config.toml
dataset = "abstract colour fields from 500 small random pattern networks"
image_size = 20
levels_per_channel = 6
norm = "layernorm"
parallel_block = false
inner_norm = false
tie_embeddings = true
optimizer = "adamw"
steps = 20300
batch_size = 128
lr_schedule = "wsd"
warmup_steps = 1010
Rows from block 2 of a small autoregressive pixel model, named by matrix and row number. Rows with one number belong to one neuron. Each number is 500 + 25 x the weight over its row's rms, rounded and kept within 0 to 999. All counts start at 0. Numbers have three digits each. After the name is the row's rms in percent of the matrix's.
After each neuron's rows are labels from the 100 images, of 14976, where the neuron reaches its highest value: "strongest on" is what is common among them. Only what is clearly more common there than usual is listed. The data: abstract colour fields from 500 small random pattern networks.
# fc1: MLP up (model.blocks.2.mlp.fc1.weight, 512x256), inputs 0-127
# fc2: MLP down (model.blocks.2.mlp.fc2.weight, 256x512, transposed), outputs 0-127

fc1.349 090:507533496476539506530505545517493497496499533515448506471459519514522469495513505499510500494517528525480515465485498533507470422459513476494462547479512497565543486493495549516550526499512490533518549496519500517538505467556519503496455453509503485470534500522504453483490513557498497511518545529522526533509494479492512531492505491506507465506493519507524480513455497528489499537499
fc2.349 106:572467495527582442503518505491533520539533476502497481542491527460492559482458517489482471538456542523494517488537537501513495494522496520517486526485527507470477498502511456524485513500493476509451506511507534537505471498501492478539540462482477502512516457529504496481540531445474490524506513497493528512474489514462531518462500508527502484513513520484510473507481484470464501458501
strongest on: mostly green

fc1.278 066:510495500511503499474524485505501480537521503519478523491485510527523515516502532518497514487514488485524495521520464470478503525510459509503520481460496448489480473505470511502511480507519475514511494418491506528527531504449516538512496500464517514517491535482464513511512514553462470494540514516544484451493546484478511522508485494495516484491491518496512499577515507486504522537518
fc2.278 063:446512487462508528512492504495485498490521530498490502525500504525498488490481525495505485500499477511501518496497504478486537489498504501534494495486462485571492528502525507493496525484517553527480501462473484495512483474523492505547513488341468508536503481476520489506479532464472456523491500518518531521474502506534486513508543513470515531507541562489518552454495496477478468521546
strongest on: smooth; dark

fc1.452 090:535464494514475487494506493510479510534550478517517545513459507497506515540540550501506509545455495507487480473538486481505517499481507524460510517494511488489468489479515476487478514505501480526489549479522497520494453490461514490493503524516491482471538498439541484481498491535497489487551504505488478466480522465516482460541497486434495506502480477501532490527540435491481535475484
fc2.452 091:531484516511529497533484521481513519493473522479500444541539515456506463478464507498458514528508519522503492505519459528488491501554426448510515521483507509530523517537518532538506532471491520487488477503477473476510503510543468490497486487467510520496483463527482491481517510450502473519437495478507539496520516543512530482484471514510508538509548534506490514506482536527464511524478
strongest on: mostly green

fc1.255 078:525522484497518469500506526492507515484500484480500506478531473498453505513512501486497541459521503503487472473496494440448478514519487483520466516525525491500495512529457471473492507487494526524501490459473465474483530533464528512484460469504520508492522508506534497520450473517490504551500505546498449475505500533513522469513484485497493464466513509522527508533506490472507505493494
fc2.255 072:457528489499437572506455528503494475517490554504512482495492519529504497509453536488488465491526492518494480491485546490506499509505493481505490426523446490558483495485533487465492473471519539519458525480515497523478490465495500510498511572446515514499548500480481497485485498549486497491506518469507508479497500447489500532473474477472474545466519516471509537507545470478514505500529
strongest on: mostly blue; smooth

fc1.423 112:476475504458493523500513509510501459506490501480480495554518469462476541470475471502536429540458492533475519472495445510503494537508533475517510488470474510492500516500510508493457460469494458487505528484527491487521510494441516527512479491514524479516454503464472489539515523524512535516512497486528495521519506502490526516474513510450525529457475505506443498483495522479494492468477
fc2.423 103:417502536502499493452484493499508527533529463545483465454462538499494469504504515494480479491560495479508472474541525496484501460476515489511508502476483510502542501517505489539509497513501533495510446487482509515505491503497491522488483536504492486509490491480521502484487488476503496493502503486472514521549499552471480524486530494528489521507509502548455491499487496480523508530500
strongest on: mostly red

fc1.101 103:512504546539472516468464520493491481496482465536472481540492520506480490497555514504510549522530497542503473505478523468482501474522505441481536542528478492479485492524433452469486511486487471508452518474490471512510461488483549534493515482544491516516530521487543511437488486530486487505500518494493466497486492503476465471462491486487477527524476537521493466527493483478524553489492
fc2.101 085:543515490497516464518525532512508510520499485483504482507497523505500515513481454501525451475535504452488471507512523511509507494480523579547535474498505497512509470504489492496504457500516510488510465510500513522492513519504498524466451516482526512518510510490465531499505521503492514508495462507505504476492495514474493510525491446504481523499489501484489530460532525509486483511476
strongest on: fine detail

fc1.191 117:473507451499519492490474526495492552491508496481513486467529477510425524512501496466474511417483487497553541456542523539486457500490513521501489502488531511490458542529505513533525530514534467505569458491537514507484494514511538541491538484490540533534516510511510487526552500498487469490491537570492488474531513512468495535489474518493524530516526500498499510480493485500505479510508
fc2.191 117:502484509528479512433504536502483503477549511537511505486482521503507476452565495476515536539435454463490499486492499506503520508489523491555474544510499503517520535479445468486474499507467538527494503501495504497509474523486467487502479503507505501474530515524518508484483550492479491495501540482497491531517510496511519487470530483522479443455556515556502476500529494495497497519494
strongest on: mostly green; bright

fc1.22 107:482500520531495497485484454494529523551498495507525497533518487432514483522484500483486510473534477508484506511497454532479446464480504514481501472492502489487478553499512526488477456534526493531463530494498513468477509491491487502463509472532520502491515439533532490492539526552511504568523471497495500478494540472520435484493480506515482490497495490514451482483528528473483518504464
fc2.22 102:523495455509465580492469561501499528463503500480482466527500468489491474508466492537515473501453524501543482493517481503496552540482500511537499518516499501509524513514513450496503525508469513509482468485544500483478512547484527479525483522495513516508467537504511528529491496520489474487479441490535530474491495493532551491471537504465516507468516503482547517485490504529519496495516
strongest on: fine detail

fc1.340 116:518501510495510514479455509523489514496547494537507529433524474478474500497493495494499509501522485513466502518502508471503439480487560523479507500486513496513482531501488479456479485519476500503471528495535491463501503524501523508470516480473479486521531490539494492543483540487522480485500463508515496506467532508524509494513516459527484505489535492484537500467513529469476500494461
fc2.340 115:524521503475470527504511517486536479579463506515521457558498522449495478546453499468474459463499507503503491489495524540496489499502494498488526505515482502496506507526534448502472548502477491480490511503528480484477515494544498492497521508494509523512527565536490530464484471505503495494516543509483507533465504467464509509525467516482505503541518456494494472465500517513496511516523
strongest on: dark

fc1.177 081:477511503462514506507522503502503512526494483517496481516496513585522479511507491492521492480474539513496501457503523502458483467532485528512500489515520481545491478550496508545488535459514517514515496489525511563504532435512511493509474487487474496472475503451497473511445499481524497495513546511486458542448523488525473505539492462462531482492464509550510498518501497512491539463489
fc2.177 078:518498489504560483480488516498526485461473489507496494517512537433488462485524469488507477525586491497502518549504514486489544492437508459559480516473467501510517498495545498501524495540499508492502511495521471491496522505494491520532491543461491468502473484507475500509529489482517440475471456510484476507514518494493554486452501523498525506508522504506486477463503492507535485539541
strongest on: mostly blue; smooth

fc1.265 114:498493524504500530498478455518528471479519493518504515555481526448490530455479530517493524536463506510528486512551487486492503467480511486512501497497479519555471472510492498505494477468511499505509494495548464502472488484498528472509512491453527473508462517514505455477522534515534470516523556522513493501473493497467525533528472519512515486490476525488505515473477536463527484477489
fc2.265 123:439514489537473487533506513511585510494502513506499462469525540522457456491515522552463526512506516510511540521501486499496562502514533449535471512509514510507509487476471516469471513520511527505497501525485487499521471495485493487494484498530472496527464513520522501500452486479500500512485467545487486527479487515528502463518508501498481489512490498542528482493479455526474510526494
strongest on: mostly red; smooth

fc1.105 103:521475503547491516478512537499513530484480504477425554537485474508500513491515534468508484515503482510513478503499508465496554515478519527501501500478509489481495503492505473524506478487504514458460537487464498489504493493509500487506491486487499527459527471445476454526468450496492489538450511582538499464499493480506536502462514502503512514455504517523499547533508492477509474473521
fc2.105 094:410495518471545517493511489500478478524536507502517489509504517524463495524468457489531524484504509515472519512509472505507463533522490502504504516537485484523517500512484505511508499500503488452519513507527505518507530492510507525475485529505502496479466542532455557482472537490480455487544502456516494511529500501498486500520479470552487503502498494508498428509571456516489532497527
strongest on: mostly blue

fc1.388 097:533495501450509539485471555503513507476496448462513533505492492487499531468434518486500534482536484491496495501501513476496570500491500501518524486509500540495495484499453479443476473462480479513498513491531487507543479540501557456485459503454478473485517497472496521530489528503500490503496518517536503475495472508460476453504493510492499467493503531516520510538511493511529535506525
fc2.388 089:562476505521469464508491498515472451465500548522536473467500474544504470568542471559510446487456503465520471514550490526486468525497503481503519466481462512498515455516538464496567541537456467447471505502486507532483519512520479496512507475503465504501456484473505515511497487478510505510542511544489515518489502511513519468520468509486489534495508515480451511501495503508476505529494
strongest on: mostly blue; bright

fc1.316 100:532520533505503464497547510484486482509526466481494513489487505475536509499566489487491476467494471515541530461513518475497481544492512514531512503476534509545474469502516487520506515504500513482506489480490500506471558506502518492507522483478510539496505484490519492552435484547472468500460481510528476492525479569506558507499475516475512537500487514480501472459451464518532493481468
fc2.316 087:453469458491456518493485474491483495568547486499495477483506476504502524471460489467506521524516530525506473500477507536489493484522492499445507497483488511489472506477509487487483489486482468555507527489528525501479434514486470521533488469516500497490478547516512508458535578492455527457492467498499548572513503483476465496527526492488482490495466535526493496500509490501512534463497
strongest on: mostly green; smooth

fc1.214 069:508512522502494451482500460517458469513534452490492469507508519544519484493487484496483497514523507511522497499516519493514503526472492492489525514462481462507492515523469506515507520474473466517504541432525544557474499487495484507471523499497485481528554482528508493508501494523473475564531510501536500463475535518453497454475491471491483502495510505503505499535480490514474522486524
fc2.214 067:499497493481483567513484510503513523467484515491495552472485481490442527504514545490483495465501466494501499531455442530493490504539516506499562480487487469557494493485502493535516489456475487493557486483471514500490497486544506529526485463442502514496466512497487502487518522440458459481484502488487481537503516512501492527516533500548498530520522537515485518493485549469498508485499
strongest on: fine detail

fc1.323 116:512501449510494516527457544498490526517487546478483507522536469467587475489510489439497497468527483545513502473461464515508522499494525518453462498505502488485537505477491535509477506466487500510472512494488508489510542500474512520474513523490525531532464499464498488572462472526498466524495495457524483485553511492537543499503485495478502516500509513498451465501500480511494463540479
fc2.323 117:518504489496548503485489462519469490571475457492491460510489554526457533463502500510497478501492512507506522521494459529492500447487533528507525514494509502475525488538507505521488488487574496532519490521538513513508507498540508540500525494506507481474486512503489537445542510499491507469448470497471452499492514425519445482541477515521517481489497494520514517488482538507502504512508
strongest on: mostly green

fc1.364 066:522508488516482507476494487457508538443510503484478509496545508530511476509517514513532477468498509519477479511460493473469498515455506481484475441498461598457472488504463508470490490486506480537494527526486498529498496466469512500481523480499514506486551480517496497523471510530520487502491446506505495558472470490471506460511507501471501455473498477540489508526524496508518477478505
fc2.364 065:451509489484527477505486522509510519514483476474495496475527489481523483497513514482457542497442493489529511521502489506488488498539497489485533493502535518532511514512525495543476496522502500448469483512480467462477485523575484546516467510549470495447481476508515520478488499517514540503493524498467504458479484492507481529530483509518532492510496510488492486505489512457506494512433
strongest on: mostly blue; smooth

fc1.181 110:470535489462505519530476435509540530462526473532485525523528528523496501500492524525489513437499499512474521535468502487520464489488512522471501486492473495503540466480503482463503513483475505520514502510480498515534470496504509492517523502443523510489495515508502518515504512506505506484472499494496531494483526520463504533544523503479504507523538486541524506530558478459495517452534
fc2.181 099:464486464474492492446504508501459479558478507476512562500425519471530451502480526451523521541554486505475506487550526494512513494484454478501464490529506495465493507526493520471492451487512482521450495505508516519537523539484517513512524510525498489522489522552508512494486488529497519557459492509501476520508497496455467493478502494478462471514528468512491540518497525501479494507513
strongest on: smooth; mostly red

fc1.435 074:493430489488457503459514543540500491498501465456510476499519505556498502524500521486542525497536522504489467455541449490535488470448483493495437516511522490479523505505498490522531503496525461487521538523483540502522511507513491492512501419497498437503505489509511477493506548505528460509515493501454488507482523538487531483464465499491501493465497470523497484502464514498474506487474
fc2.435 071:498531486504505496521471464496512502477485516496514523495466497459517487506503511494468498487480514486485501492483520507523501472490523467504542476543505512460492527510500539470460491438488497509486481520506537535443514495502494532487532577537515489516534520496465515495511449511540551489530454466546505484504524495498463521536519483497493515492508396494465503486414526535507482491533
strongest on: mostly green; bright

fc1.165 110:505482521480481482465503467501512524487450478476478533453554551496544472516493511550479483520518545487512518471509571490454494512485541515519468464512493516528491474488507481499501516524496558515495533472515495487452522514496473504515475492498538460531491511540515510520507482511520510517492489508483480519477521479519509507535492523506472507488480488495512477492462478469490527510486
fc2.165 114:514474495515505528521514601491480484502525488481515489493476480448480483487488511481528506432490461515505513531516507488492479554504428466464495524525504507486474496494503465507504465488463542514523516498551505497499510509498534542500510502498515510455525553487456528474527496516513485481517499472532515551513504514486518469517519514495486491499491509487512492457489508508520491460483
strongest on: dark; mostly blue; smooth

fc1.246 117:529517574503494502509491456484514498504502521516483504473502556477463518475495512477499519556559460485492480547507488503510476522460497492479521458526478527497483495513502479520486485503504503510496522516496515510497477485541465528458525489504452473464541515466492502463508500527527476519511487501506532485462496489479445459492556467477474523511524494524537481520499501501459562540520
fc2.246 098:481462520521543531508480506506535495504484450504487485517549443441516518537482475504462565486509490530475501496514507454520499512511511548499468487495487508503514518530504479519518488470496496501480502508499497526500509508489486472491484513488529500521486500515495494534503495507507501510512503509479451527508497488541545534540486485481472475512462478467460559487498530513505492480504
strongest on: fine detail

fc1.329 107:485477489498505469465492497483463538487490456462526490430492456529472512536536500505482495475515512513523524476485522503488514478490447539504493493541507533496510518525483490459506504472465528530560489497481502492535476481491540513507468547505518519487491463525513520487546489507492478486495539568432465473518475526494478502487498516464545477516540486552490523496504485515520496539519
fc2.329 119:473531490514468523535514499460568486510450526500489523562510517476514468470444505497509521470470529450483476512469498512515505565503461471522503547516515501501473511498523545496513520510525504460450499497488498513501501513471467527499527444484450511499537546506479481515497512480492523479538524524473503469521494523498505497515518495515507538518508518519536503506502546536470526518493
strongest on: smooth; mostly green; bright

fc1.270 125:542502545489502441489484526492492500557518478505494502428510496529500509546495464490466454523513468479488478532460518512481461468467504548463502500518481539516523499481523522470484462468519501505505538495513529477451518524471498492511568499474503499501534486536520503516499511486500476504487514517529511453491520508547517482475479484467501542494571474510506465503527505460472532518471
fc2.270 126:522499518535525512445557489486495511506505531493527524492451479493528515518518507474502542455561512549495548537490485484488482500498544485488491510478524507475522521472491492471530505513486478513550452499509504507471435507522511467497517503477527497488488515493479452459468508511500499503530476522537547503491503485486444520518521510509508480463493510501524503452479491512487485501502
strongest on: dark; mostly blue

fc1.84 097:507490523519503509484474522492522478489514540506509488495464509476504466532511486468486501498528511495480515508498520484493467488508529543523517502547520523457518495512514468482499468475461492508459466515481501493537505502485521511480478518511502485484515528497530505491479514498549486505533470507557469477502529472548485476495516504470526531509513478489465501488530516486516547463506
fc2.84 110:579544495479491496497509509491522495501530488560477515471570487492493499485474501501519521509501506521457447464496489560480525475493458532445491532463501492486489542496488475482505501513518482539521515488484520541493532450455494454515540468512499520503483519500505481438536511472475517507496509519511487511497504492493477495521459531512532464508476514490528458472514459470494500513502
strongest on: mostly red

fc1.450 112:481489496404509480481469547486514499496525544474516529451500516508475518523485495493467498420521483477526504528513522527505460497451518514477529476529473543532500459503511526462494499483477529537491496505520512502500530453481495513509470502499500491513464511505498529468506495536495499536484527513463457471451476487474488494503489492484527497499506483519534514499518505503492529485532
fc2.450 106:460469471524501556517542468522512498483485469532507514501497519493503473463527486501477476514493520479492552466483469524517508472513503459479441527494482505489456486494502519490459503496519497501518508511528496524557497497521527521495515518485500569489513463521480489530487475509479516500519463488542523500504500486427538456497520496480489484481522494497468498494505523496534501517473
strongest on: fine detail

fc1.234 092:494508492533487495511505517500509515509488498475478533544527487498515481516525511463502489487496494455484472483481513496522522517534469561503508417528534491499508478527515420522454524530515475510486493506511507506509464549464517496506508519463502547529513478473526464498457474512498487481510505495468451468507507500525483457506511496472522513539492489528514466498478468512489498486497
fc2.234 096:473478523489528460519492483497531495510538479510516485511481494475504542512509525505461463545499504500478521519521538542540499474513509503475475511511499497513513549448528548535498453516497474505527477495517532514559532503512487477459509522500477497443505522553477491438491489483496493505479507486468522433524504497525539544483503518492531454487551500486493464496474551500454485506493
strongest on: smooth; mostly green

fc1.355 076:507492474480521494517513533529499549508500474503487456474528519515520477492457540461485547509475525509518514494464512495492463511503466498494496508494501487495501504489522481496516482503507504538508488517499505488507465528515505452491543568475509494521520522509506515502490505517574464478489483542492487477477541508474506522534458511493474501508517483513483470532493494479471489477494
fc2.355 083:450498499525477504527460499516468472542504492481481543522479486487529488498520484536502497503458469493485461513543464518513478502414496546491512505491524488467517510515501551465531501546492502490463499478511526519458500496492529517521482467504483531506508502475555542499541498481495484526512502509511550530498493510486494491487404506486490484493463488543517506520539508512496554463501
strongest on: dark

fc1.257 074:515493478528521465512518499535513526474480474508498483478525507534492488531457542547505505497513512458492506524518525488493503468461481521514478476532490457484533465512504543478512506467535498504557502449497528550513480446513500476483483485482502508463527490489500509511488487520502478511484496518496494502486570476483455505514506486477506518515495468565552488531535503494532528495517
fc2.257 081:472510513500471462518482509492500499492523474495507537479529479515588519497470480488477475469508482502545460514446529481494486525513513498512519499493490498510495468522513476533517496519541535468489471490484488462451499557547486479530510485470507469526419485492509465504489527483502415518505518492508513529514506551536499504503501516553473489525534532504500491528450473486453492528506
strongest on: mostly green; smooth; dark

fc1.285 069:539510479490548436458521492535470496527503470502491530496485522537500487500444463553499460487494511530503467461492528477548550476488500515526520527486513475495498517528460521499530484487500485503506530517462489483469538471461515505505530492458539474496509475564494518487473487523500482504438507534484500525446513494459494488497468508516465501506468484514509514481521476489456525507480
fc2.285 056:452501509485441525515488502505480510474468511494480487476522504474512527508553550513517542506503502489506475499507513519545490507504508485492486495517533488468505488506516490560512500376450494525505534512487567529457497501508496473494482472523505494501498554476468535491528480474506482460513541473512499468471507524492499501513500469481492488498517432491498513541415494517523521485509
strongest on: mostly green

fc1.9 102:502546466531514551520482513484520527527529493522485519490528491487478507553555522494473509479497524514511501439503496449492484524464534481514505508454522497520532546536451502511544527506538492535486461491511507492490534475459486497490446509460540529541544480472541464519529529488477462499499445532515497522506533503488495511520520539512470521501533521518508497466504488506517466550460
fc2.9 092:416472488495498488513475450498496491469458465501508530527494461469490480532541546542481478498492491521532503520533524515501511486464490524460522498490494493496486508494490470487501502516504476508539490504473496462536443485508493505491501492493497509529491459468514516521503522472472466572464557545472487472490507513473521488490506521533434468494504515520510460522526536464465506514492
strongest on: smooth; mostly green

fc1.210 094:507451469503514498470487487509466534448511511489512493479482457469517528504484523496512484526508557562484484461495492530506468523517512490471506505471483477512516524531497479497480474512498492510483510495535535503458476504494512450514506519517483481500516478532468481515497525533507509504478514554534480509505538486519505522483524486503518494503498493461526553497509524486492487501479
fc2.210 083:520506526579479443530537516492501498523480532510514500519502488506482477496475516488533484477482482473503512487528481487516505479501480468465499495502513492519486514481543494518511502482513509495514493506503493470535534527504484525503561495493519539493481505486498513489542481507498371516507517494468486495459510500494571485516488514514486517481512484494461510535489507519454504530522
strongest on: dark

fc1.10 078:491531466514571495518551512487465544491519469469478481488542515449539510478523472496501544508501509496522443504498516529483492512542471509475453474502526507514498502553524526506447510499547547502469510513494486478521467512461475504520478471523507492489495532528518499497466512529524516529466486557492478503461505508521513499463478511473521482475490532520500521492463533501518486486500
fc2.10 068:475480530470473474477478462504509483520495503488483497530445474528522461501503516461499472498486465505517532519501489506486490479461519472518488500497517499508561503486473488478500548525480471453548531505505452464544500529477498515525466538507502489500533471450534478478463475577524473498473520526494541487544508512479502531549519507525535513507485481504435511524524453524520456481495
strongest on: mostly red

fc1.381 095:479469522518491496500521514485504551492504476462532479496514484490473501523502481534467482499505505477467527454509501529462493423528505459525517436505488545481512514515497492461487484483480528529489523509519504454411499512483517502476528499491499488458448477486483498516491507468549491525459520496437479519457497458486469499510468520475542516486512495534485498548482470471483504491486
fc2.381 089:440496495475533487510518498483547498488542504499518522476564515468496483480510503494463463513515488524496492455520495516486494495503485537476522529468524490507463526519510536515523515510450478542487487483466476498522517475514499503459494492501444516499479545480535516499490522488504515499518526524535559476540501497514470488482493489503525499495480506471493481455494511506445497504462
strongest on: mostly red

fc1.206 110:509498437529494448486503462504453521464517533521490479551505473481489470495557489451495504493523524466487537425480452526499513478470498472512456499502503497479491513519507487505481558476493543507506510510482499502469512462499534501464527511504495540486491477526516522561469510501522494509485475524485459500528523508482539503505490493497518515512497513514531485525512490490488507560469
fc2.206 098:566495496477509514518518499500491495537491476491512502496531543508495495492489479540487515502518542503450496478475471462486494494510543528472491507534532486481477532500511490513519499516496508497467513494497470510522434509505501465511508487467555475515532527528530488484485487513498459497480497549507503505517508471527489493520521532513537481513499455483507486476519482518504490456468
strongest on: mostly red

fc1.91 074:519458472550516436446531470468443525490490499487488486501498477534445496518486480529543505489484504478524460484512485497505518501507459479494488502524487499533497543534462519499542521512557496524542471462560523495497530480468505481482532509510470520548461489488506483491464526536463483541500536498471510495524473506517481516537482509500502497491508501505528511477474543509513498510490
fc2.91 077:426524514482474522530501502488508437501522495508524497519506483464514482530532560486463481498538470501494458476445499480506496486502496505546494484501480503497510476485507488478482466516472499540485485493514559539495505471496495481504468454485490478472474493495525540514479521463438521493518517533486527557505496472487542456478471481510501545511436528515507498479534462554496538476497
strongest on: mostly green

fc1.27 078:524435539526538484444509511483484505493514477466499454515464508484513557558498490487508461505502525492500500515465535530517552549483443476513463495504489536537518501539482512459512474429474511513529495495510507517512486506517484508454465539522476494456506476512503491498491511547477501481491526532516487508512467458537487490506485468510516500480486512510522519522508477512518476503506
fc2.27 092:462567511480492511499455470499507534536495553524510494460521494524454524480512526472452498544523484479485460473476493527498489485468497515493483508507463518474467505474511517446484449529452519503475532515494510495474536522487520504479531470481484528556477520510521517508479489480474530485539485502450459506506514467483468490528483557526460521478465516514480485509531461479489524501514
strongest on: smooth; mostly green; bright

fc1.115 102:566510460408490468524466507491502478475483513507485516457497496506572508501496493517515549510529501526508524504462493482494472528488489479496503526546521493503520487482477454474451523473508496500495490511481509534478527513503448516508505512488482547517519501525509475435529481550498483515510530483548487476493517490495521511535479500494522527517483499502501531505510500512491492489460
fc2.115 099:469474485517534505494541552506506540500501478536487512541453507514499496504475505488505469521507523487559437483515533500501519505471504514522507502500483499503456500499488475478501504482477488524492489514514493505486489552466478523487458508483523517450474493505518531515502478538496473509490489513497512502519511479538505550486489526521516509513518495512499454499493503507516485503523
strongest on: fine detail; dark

fc1.18 119:557489536550507525499466478499473499503530481475464476492486480475505498466459478483481524460488466490510461517475490481491480567468517476447516500515516506528487503504527503507483462497490503522461573500516514477498489521526535520466520536497461552559510490507488529517488531510522505499524510497473508522498519475525488461469512497521560475509474504520502509513490495484496501497443
fc2.18 134:542501519525494497505500496513528504490503538506480487502473516501500528515542549554468460542532520458524521486482475470487526491490536502498478503509486509505567495481517419486491437510492483521529524516499505502503502499461484503500512494509533503478497457495497502549434518491493512503448493489496516502520495500518562539540475520495501509492462503517473513480503494471478512503524
strongest on: mostly green

fc1.55 091:527470588534497476505517500506489453500530453493472518487501471459488515462490515506527520520540473488511501482496487520480484537520493535478489482500506481523513513525490490500467507557467473507518550458509516490522469553488492475522502503499541486520499497474505475523498484512487515485505500507478522527526509490515487442550519500468517455519506519520546455534485513479540485477522
fc2.55 101:508509514537525524516502522496455511503517468504517483514449468495441503486526458467500564482531483490525542476471511504487492498500552482484514541543520529514507433507492507488458503523532474509528497517504507524503473523539498459502498488479487508478443502510521520478486470492519524479490487484463472495505498520498478503518492518500505515523502511485473479449498494521485497507460
strongest on: mostly green; smooth; mostly blue

fc1.310 118:518514563531510520507538471494443492519521460511494530525535490498484463546504480532518454568520527499452462504467497494465516482511494506475509479490508515511528500500476490499475522477482527503466506489460523523500490479515528571507446481488482464487510500507518543491494525510522509480492468486512504484499503545519538492497502510486453538507525497525520447510496475470496519469502
fc2.310 124:552531450517484452482477510491516472515503516522503530513484508494460536479468483488444507532462477481485520544506485517516523419512517494507476464459505507469547497508515487484535508491487556507510436515510506514489470529508464459481505526493497499516480517493495517512517490513506498473481500482511556524451503493549516543528513492510493492463445514519478494475493552468546478481532
strongest on: dark; mostly red

fc1.74 099:480528445490496540526490509502511518487502508513483534501509593537513513525500494504504521515477513470513534472494520496488511476492488473500519521471476546544473492506520535490474489458528495522502492506525513533475475478450539488506490491461538515474476529500501526477534499515534486478482511501507508460486481489432516566503483506527489476529482530541485472483502461478519519517529
fc2.74 103:461513521506513448419531502511499527476508525508521472504544452489504491448508501529504534516560472477472480510542479502496475466488470492457473491514536502493464497527526481516495481496552510512460509489502507509474519514522465521525483508497538509481502502533502515498497525506497523513536474471491486557543489503544511457521478503541498493535501508465509483501490497465521532505484
strongest on: smooth; mostly red

fc1.67 126:510534531505528511487512539481457528535528493473473484488478472492497490501517573473489512505536468522496524468532463530515504455506531478517492500464493496510532538502525523500461497511512484491465535493487508492479513474437529479498498489493486559444486543527537480478507513509505501518454484480474481449509492510461481538505507501479534520524503523483484464503480491490495502446492
fc2.67 120:504516479472498492505502453504500510535525526484476500532560534499538470482523494489483495497532506505481488495487521509504479524484504499518422455499495496497501472478507510494517479489595500507505482499485493495504489496522517503510513503536508466497532482515485469552502470494497495468486507509569492513493500525487455443470467510495500502475496517485435470533462518492501530481493
strongest on: dark

fc1.104 124:516510502471506488506506500505481571513502543482520510484513479469524513552537505480462488529570473516469528506492491483501530482498517473480507505478476484454535530476500465475473488483510466540442485494448496509535502486487511510452484501509498501493494517491527522488487547510513537454520459512534484456540515462480452530515530474489481529483548512528523453481541519505499514477516
fc2.104 126:494498512517485488500465529499512517521541498505491498493512517560461519426542477498536483498474514517507469480469477509511462510490480519568460484519503494489488502496521502484474497537462513497527544480505509502501494483478488490515482495497475522478535548490503551487483504527499486501506526508453469482485490521495496451520512515517509461506485475487487494532514519497460503546493
strongest on: dark

fc1.264 090:503485497486504497533511467506511534485515522495521509540463503513520484526521510477549466517490569499516453501499472506523493487471481466486468486494494511505540489546465567468492531469488497510477493515539538498487516490502488498485471508539493488506467424472519477506511502516495516498504491494502531482465487468503469539496530482494474519478458502515477504515511507502531486466471
fc2.264 101:500557541522509500527512530530509515423494496549450521468523483485491548482501504518463517535528460493460528492482542503483503526455492501490515515501465496454473541484480461451482504528485499492533479537458501466536495513539530493463475525456483517471513488521470497510495507504491507528477509547531473501472546495509511489427491532499458471491490504540487498486483475506472504517534
strongest on: mostly green; smooth

fc1.120 107:507493458495508523472456484530498568507536514509498533521523454531492486526544494526503471476503534520488513481520484530501467518516515549464473491506541479509506501488472522481464486513478491526532511485487510512493507495493508501481502501518522493505491472510495527543521489500519515533516451494488478533524543478484484516521495511492518505477507478505481535515515513520539498485478
fc2.120 116:466518500550466495492455485491511506491458511543493474511483514512527535552514449486522493529484453515481477493532467459503497557487532474522528447504510502508500467532521453510509515522524513511502533494510484490456526503479515465496532500504508485498495491476484450457491490495510473512484481497459496520507500495517539493508497509513472509525511509499497487538500510507474472477481
strongest on: dark; smooth

fc1.299 106:485538514510533483460486460482479513486501488503490499496499510519564563514525519483506494523475513507521510535485479501487487514486517513510509517463501507511527510520523497480515484524536520530514489494458478493468508507526459467482500472494505491542510525491507495566509483464502521498481522525516474518445500479485478491506538513525536495504527512488505495508534480491556445527519
fc2.299 105:558471502488490492479459473517479513497431513531516547480478533513473470534463504421471512526510494504466440522557494523514527506541530522520481459536466504489557443452496495487498523520490513492508505509496495476511469493485497496516465516482503547462549481530503493503456520499494532465479504470484495499503490482537516485518555483499505488457533521477505509486549523542510534482493
strongest on: smooth; mostly blue